config = dict(
    dataset='made-up road signs on poles',
    encoder_depths=[2, 4, 2],
    encoder_widths=[64, 112, 192],
    fusion_encoder_mlp_ratio=2.67,
    max_precond_dim=1536,
)
Rows from block 2 of the fusion encoder of a small model that answers yes/no questions on an image's attributes, named by matrix and row number. Rows with one number belong to one neuron. Each number is 128 + 32 x the weight over its row's rms, rounded and kept within 0 to 255. All counts start at 0. Numbers have three digits each.
After each neuron's rows are labels from the 100 texts, of 14848, where the neuron reaches its largest size: "tokens" is the input token at the peak. Only what is clearly more common there than usual is listed. The data: made-up road signs on poles. In brackets: how many of the 100.
# gate: MLP gate (fusion_encoder.blocks.2.mlp.gate.weight, 848x320), inputs 214-319
# fc1: MLP up (fusion_encoder.blocks.2.mlp.fc1.weight, 848x320), inputs 214-319
# fc2: MLP down (fusion_encoder.blocks.2.mlp.fc2.weight, 320x848, transposed), outputs 214-319

gate.692:126128109069189106075219061116115117165126106138177140154104129122167086123135101127135111156169150158164092114152129072179112128134215136127186079155165153143097097134140151089127065139132115105135125135129079109152106081140075093094131085107115149095131121129125146102139106128053131133111092132092102140129128152106
fc1.692:182105093178133115088107125197068185133095162139081130084104147165138132108098100130121148141187099115142115112091127108106113097109140104165134135163104081140099143139147211169078155125100183099118161155135122127129137149122169109113027110151121096151149139089099129125159132149182179170166109074112120184175154134149
fc2.692:081109118157090139126133122121111116123162113134121112104162050127163086113115123122201149178130114123131165151137117141136131117146131131116102122118098177121198122108107103097145088189097106106099158113196185128122055152228103089161122157117131125186155112227107186139075100122134135088119152116142088111186143173060
tokens: "black rim" (54); "white rim" (15); "purple rim" (12); "blue rim" (10)

gate.164:144100132142171083095088138164069149115105110108091158120091142137161116131145095091079084113118097151169112152084194171098145128145121166110126141089171133167164157103109122155140168130130110113091115123120128183157155133102073127115133191112149075125088148160122147167083115121122116106100129098142135160127093099109
fc1.164:106159161087125145154128102131124146114076085135181167076150123138139133141145139126122144118162123087099124087143119088166126077096122134194093120154111127156127086096085059112116129110174170122093153127139123130124159144133179102087124161153166092166133147128153080096174095131106153160194120087134146126175076128147
fc2.164:112086139125126124118138122120126166088091119132119116123135128087124135067141196128113129132123112168198147079130123127090176124087161125210140095182097148133141088096101186138111115086159115113176145120138118146171091072144161161105169102233081155125181171082110177161113165151072152161125140166138187120117121155150
tokens: "black face" (76); "pink face" (11)

gate.540:088074111124111155140149139097091139108101091171114151186127109112152100095077135089156082073164137161210162126134155121126165156126160125073130136121128112163115136100136086141178117164171170187144144135116080094194116114087116128168089156164117111091136077087116152111146156064132124187127115134154207094113142134165
fc1.540:145160123151090115150119141116164125131125176076048105146194171128118164136130132158088151122110126088126131194135142109174111082146074100156125110175167162087121158107156157098085109110136136057108115102099154141088142081155119114130127127138129083144072199170144103160101082156124128093159133163137108143126157078130
fc2.540:097142158162086103094175132105127184156140132179136120077118100178133147108118078086112105099139101157139096111151175134122155119129132171122098121168096181151191128078132169130111120138161109092196118167168112134133127141134099120164144136136158171160156102110190174198166162173120089157164137105113050130173161165089
tokens: "yellow face" (71); "brown face" (22)

gate.441:104174144152166108183147116148124118135157141096124182082098110152129144145153117160102164113168164145151186174105138132119143153135178131098085137177155116063092153104172144164149118117106153107077166049074093069123149110111136096142119192106084127119155144131131135126139121086192146117140139146138152180162128121115
fc1.441:135164087066099141105117131148137141146174211140192128155153102082089164155134129128121116111153122063117112155122115137103109155102138057160159132131154124083152118127158158116156142135123094097092111147166075176171094136103110110076131134157117118101134151141197109139124070088106115107082076147134142113117110115103
fc2.441:137103149139130212053124139110093121094121125085138166099129134139124078125121170121172158153103175152108099147150082118134150188081085118103148154076067195114088145111170087113124178130088136126131120168150125154108115156137123116176160108070134163124154127103185151138150171162110165147175151126154118084155145126143
tokens: "black face" (81); "orange face" (9)

gate.762:159067113164113180104099090123114074162134133098192169103163128068158131079142156134186092107076084119149108124178123114093108131135082105097075127113167147183075136113107105109060083097170123126109091131156122131066137153127073148078108119114154114122136058138180125162118131134090108136127167111070073084155064083118
fc1.762:094087169136084137144113098111066103084158157136058112119152188163108114155066134090126170162121110155099100080148121116113064115124120159168132163152173108140091120074116099148164201085134197160125106110062180147082117127103125084162124109133126121129076122133097112108138140108115104124065157084117150160092152099126
fc2.762:172162117149127155129118125092137126102119140105140158099133095086147170137118138150125106170118118104092122146151099088136155105139124083075191161042191130144208097100105171142108124121139158118147146135099130100185104120122115126160138126128109129146125098104141155172119142080094080116089104175134172135181097161180
tokens: "cross" (66); "heart" (12); "arrow right" (7)

gate.483:079075168124156127154066162137111051171097157142158139163111123163174144158134160136142150087080107118136111107148131126135148179139103164139147127145145092130133157103136150120205186161138167143153147110148114094081145193107115124104121115120105139100126124114068123129161101162079114118111131149113132084132108151110
fc1.483:179116085130094117126132156145144236161137095102132128137148117088118116144201093106148123121125116096128102097103142153168181164104149079158146107115128080157099091118124139188124144185133147126100139129186131124141084099143101128124099100110137130097181134116119123087111152172099104107058142131183132153167177115105
fc2.483:178163153192098129128126101186108133144086185122120106153167143103098125117150122150124103136131107174113135147095139173048143108114086086105103135124182209157091154202155077113125057089131130087122201074087112122123137112080147147112131162115159134114160093084135107153157087152163119070173074086143108082110126155106
tokens: "hexagon sign" (58); "circle sign" (37)

gate.364:113169184112115167118107123129153148094106127133087068154177162156115169148125095085127130125118080103137136171105214137136087122131176100181117189178135147084118092172154116147126123146082117147059072116163163130116138086091117125112230125065178128141112164155157104132095174151111072115108122134094088134158151174107
fc1.364:162184163093155144133135130168096087152121163160182175162053079102118125124130073189123124089100182149087120129127115116136095131117124133111119086088151147188141129170158132108180111134114153143179115133135209118115140098148165112153104132196127165144183094113073090168120166127128180123170080061115160178142166136081
fc2.364:120132062127075142018131144176037144104091102128135058163134183083135166118118129165145137108132148124102171117096149102135168152152098133102135143109136110122189101162119098180142103143118123200118135128149144101103127081131202087166110122147102150130093119099156134180096116118139113141080134137182078129075128166131
tokens: "black face" (80); "grey face" (20)

gate.683:089161187163118100103075094109100136115151116078149167113144167122080153173090133146136081190182194143107144102161134164083121129189120102074161140167083124095117070097107139126234144150115125139166179127127110194149161073105131165146154062162140091169139123121166098188122163119121140142097105092127104140081119108157
fc1.683:102124104130071089127097130136058115186079132169141135109171175159103114150098181155170115166145194160189110063142116119108148166181135152115120117189129081093091135111148126129154069125155129155189127128142067151176133111117100119145161114158064105117087105149138169099095146104109099143163131133060150153131127113164
fc2.683:109136155158128063175129124151137104147175143106094126147126084198146128085168120114112133131162084194140157138145082139160199147162074139126140140097191077118120110100152141083173194126144130169097160139119153112111150092110185141109105111129133134136142150103140169080132129145148095168128129141159160174150119108177
tokens: "cross" (51); "heart" (43)

gate.310:137159165097144138201088110116163135167160117110108167179132080077175127112119154109082191098162153088168146170141163139117106152115173132125151125191092147161200096102128135097129109140076131117129139110161165094113114155115116089118085138175169088089127133124099144117098139138141143145179155119128144105136077124129
fc1.310:083088139087134111097133146131140160094161149199128120193151115152119143104131079134115112165146137113116166105057085144133111054157150141135096113132147129186081177158104120115105106117121161080178095145132052143112089138130099152102084176111072119128128116126130128142099103095130064117159075115132129162096138122106
fc2.310:159114106113063119095141109109107148134151157072173156148079139042174112082095141120138138088153109120138129175130129098176157181121101186152118111153169156155161163106119120122143119162135154101143128130163145106098171109085183120089136148096062117095180144100066157146153102140133133099097178124149178186150145156097
tokens: "black face" (29); "white face" (17); "pink face" (15); "red rim" (12)

gate.551:170097179130108191155106163139119118111135138115111124071136172164106171133176104071134137121140098137167142097111160102043069119155128150112115131135162196131121159093100081124177139164122122154125176064186147172146138200133121106104138126178142114119146032123127162081152092098078080127139115114139112125188153167181
fc1.551:149148082168106087122163052096145172105080174129147153126125116096141130114102108096120161067089070129121163119214076113094097080126164118116075093137107149109114214166130093106099079144141154182091158175120171069109102118123143160111087154109044127119135152121131111095103107173122189105137166137116085140155234130129
fc2.551:094130175168136169075129174117122080140149095106173144119168104167126080090122173110217108116160116094155104126106163161175157116112125068141177109070054147139134151146139086128096153079106124086133158123190149112124086170144127151149164097111136096189148112168129045189101151133119105130135147121154106138176110142107
tokens: "yellow face" (31); "yellow rim" (22); "white rim" (21); "white face" (17)

gate.577:116130119092109129153111112175127102088108155144124150131113114093130160145091102115151085142106121118127059182086153077100092087193117128069192118122095100148141153139195181101154121163141119105109106171120181159163149136070065096091148112078142117104048100119072093138156118117094168073118110175110115149128153157139
fc1.577:150144060122116125126126067163103087115170134140133178163120104154084123094093137122117145104099127093150177163101091136168144093128185130102130122081127148175162093144133137150145173136129159128108107111133102085125142144172105130093092087170085145071119064141108137103118134112124127089075136160134097094163140189163
fc2.577:155193155129132126139081165099121138168144097097117145111182106177158146146187085121131147112153148122071139075147129121133082162064137152076129114130095134098145116134152108182100092129168177146163137129107123121081074099173151085128107130054102151180137144139111057072115153091102135102160138168135133135150165174141
tokens: "black face" (71); "triangle sign" (12)

gate.116:177143107104084116155163139139090128100134126189118107126212112137150068154091195102140130160142100152115104148106162147115117186094097094124181100087107147153143090089170179136113169143123102122182145054113092093080141111140087151104113094163104133189147149209098118137128146156179069151139080150131127171129166148088
fc1.116:111155133137149135130125099109120112123159185154127075160141099130142103182101060090076128121189154171133089135100206081086108081112149108159122099135095157110165088107181192115177145178137102110110138168156082084169187101077087103092140156127166133183061096153131173144072050099150063189094083160143177114125102124122
fc2.116:097145175175132193095086155115114131107082144136172099159108152105085167124164118123146112079064122138100131108138121110121118124101124099119133144124137106099152164147102138127090102123083075164170140116112140167100118133113153145143147114100081154047151130156105079126119147146116159134119128158089134146168102153068
tokens: "black rim" (39); "blue rim" (20); "brown rim" (12); "purple rim" (8)

gate.578:153113126117142112129082059166110140148159126192128079213151081133156129052111136181189131137084045114127080117174083088158066094148130116091096094099109079161118128144111163151081071108143145160100159075119103151137118154155094156082124147087113103156094084147168086104143073120126118145122088124155115131124109112154
fc1.578:160177145056136128122134127110141131093105123125102092089089106132095111114114179084149137114116116159101061142148120127116137137162104080034110095131048132117147093138181136119111159175169164102141164126127172106118140103239165148100139131100087141090123147128155080140135143139129147110094151128086127059148079132110
fc2.578:106163183161149176117179133148127119164132169140147096119100108080106128137145156131132093132087085166143154169133101176114148133110159134121108098139202094138107177164114169158140113083111212112143195141119177099092137116121125106165116146116112116201103092155147128135105132075118115112127112159113122160126113167119
tokens: "black rim" (26); "brown rim" (21); "green rim" (16); "arrow right" (15)

gate.639:070126107164068107134126170184123122133127106120108129152085086127136128065109118145094174163147168135157140150118127163141066136162157143155134151136132102185114107102170118082193145090098129146143070083167223141124124189114174094111077136109107169103213142101158130084162111144154197086095134148097078077099149243145
fc1.639:128106178116129086230126093138142099186119159219199079152158087109090151124111132101115153149140119162126146061111125124112191150129142149142179141153133114115092107157108108088086143122178129134089100116083130172146107138143099119125130064169076072204145168113116081094163109136134159107153174140095135075177092110132
fc2.639:052189135117126194149094115129099108152153172141037129127225131120053118126104167111141155151111155118062160175117159145150098176102082081117146105135180138100102070136184096177132146131146052095190173142160111178108137123097088193168095130078109109117078144178167096180195122113159130096194144173160098146121122132101
tokens: "black face" (74); "orange face" (17); "grey face" (9)

gate.282:165158114145076100143149157171120143092191093178131174150057157142115144082064077131102117132085162082155172186085093147132130102152112097148087165083094137140138097130058182121128136118057153160158120116096163088165125161152106131111125123180117204077193166100085140197147137141130167109074126136112177174100138130116
fc1.282:138128158196168084123154118164141103053148113137111140165161192156134127133111132138138154192162168076196174135041084128136124121160151144102154190127178131109147106108059122147164119108104065150095110153138141238186117120084137199101220130197128181151141121146131112183170100137139126061108123184077081176147155085152
fc2.282:134143080116121158179122161110111113122044098153028148099106123129100065139149155084115106130128149111106152113142177160143118088112112145101074155112108108111114105125154180150146130121083182197140116161090138117123134164118139101167110130108126117119140192143118138129136135129126109121193135150107087106108108147112
tokens: "black face" (83); "white face" (16)

gate.549:108135148150110069094164090089099128167132165098102160156130175072134149170092167148062087158173199176126145151130156175143061170178132130098150082109123120155108102169146150151122152146170153153186158171163148164112084111157124138079205146148060204061084138124107100103127114118089153141067147151099159182081166086118
fc1.549:099074152074144120094166073125156130105120178183134163184203121168155167066150150146194138211167095070123136164136122159160071129086166106149094166171104170171055106113116118121121110153109093091121109147117149086136159142103117149142103195109111134118156144176144122151162118061131140120115132196156146119172160151102
fc2.549:120109166115164090149138089160108161170092100187153088157094092115158150134129193177112099098135131144132183145080159078094131102046116106115181146107101109151208094120078161127115188195078084142102123130164078149175153118139128160147121070130068149141052139100087075137121130091127126192134088169155141110171119148066
tokens: "hexagon sign" (36); "red face" (36); "pentagon sign" (25)

gate.458:199157155129120187095144080134123125133100167174112122109184118144100169113168134078137142140168128072110171093115084148178112124145163077201076143147166067145140170172110134111132042127098197139183131109149124133171178159126061144148137090135077118139117094113130092063092153146145144149137098140109171165073154153108
fc1.458:107121142115106082125141087150063149148103130131166152156151157165156095114120174187104153172145120137162080077152130146141083133147167130089062107114159080149096060085126158127060142143134098077138118155149113098131105106112184162124080163110106135086146136165116105041185113128114116158178094167074154073076133081139
fc2.458:133133127129074152138098157112089047171166121118141094152178102164122201153095089087168128106087169122071118121099195166149132134143139118121154087055141131099197160145132142100120118120152130093121162079145113134165107142139107084140126060172158170153078109077112147131112124212139091076126153158099117174100109113121
tokens: "yellow face" (73); "black face" (13); "white face" (13)

gate.53:104167182110140110115163120066188115128160120081166060079156127086180151115120107136127163120126143105146136149099104080105132138172094129138128065039134121084153112181169136136104064082146106046080133132127111094120105199171097117174100139124078144130127140115075070063126124167131102121161151097155172087109110174112
fc1.53:150202148161087086138101160053181197165112110052147152159154125144144147093124136136125111130108204109153136083136142151154134145120160035145163082102109087100150114204217087118103074066179088078124137039107150137162131101180057144123137166155113151134138109125120113122124147095202143131136180119150138095165141143147
fc2.53:150070169141130127174091124152157129114118140145122119160128115108137123152119142091117173218125142160161146138122108128086103090150184168123098119152161166144171170154135183127179106177134205098183162144141150101148060081117053124142154158127111173081111163161061213090158131099086098089166064063153155186170140139120
tokens: "black rim" (60); "brown rim" (40)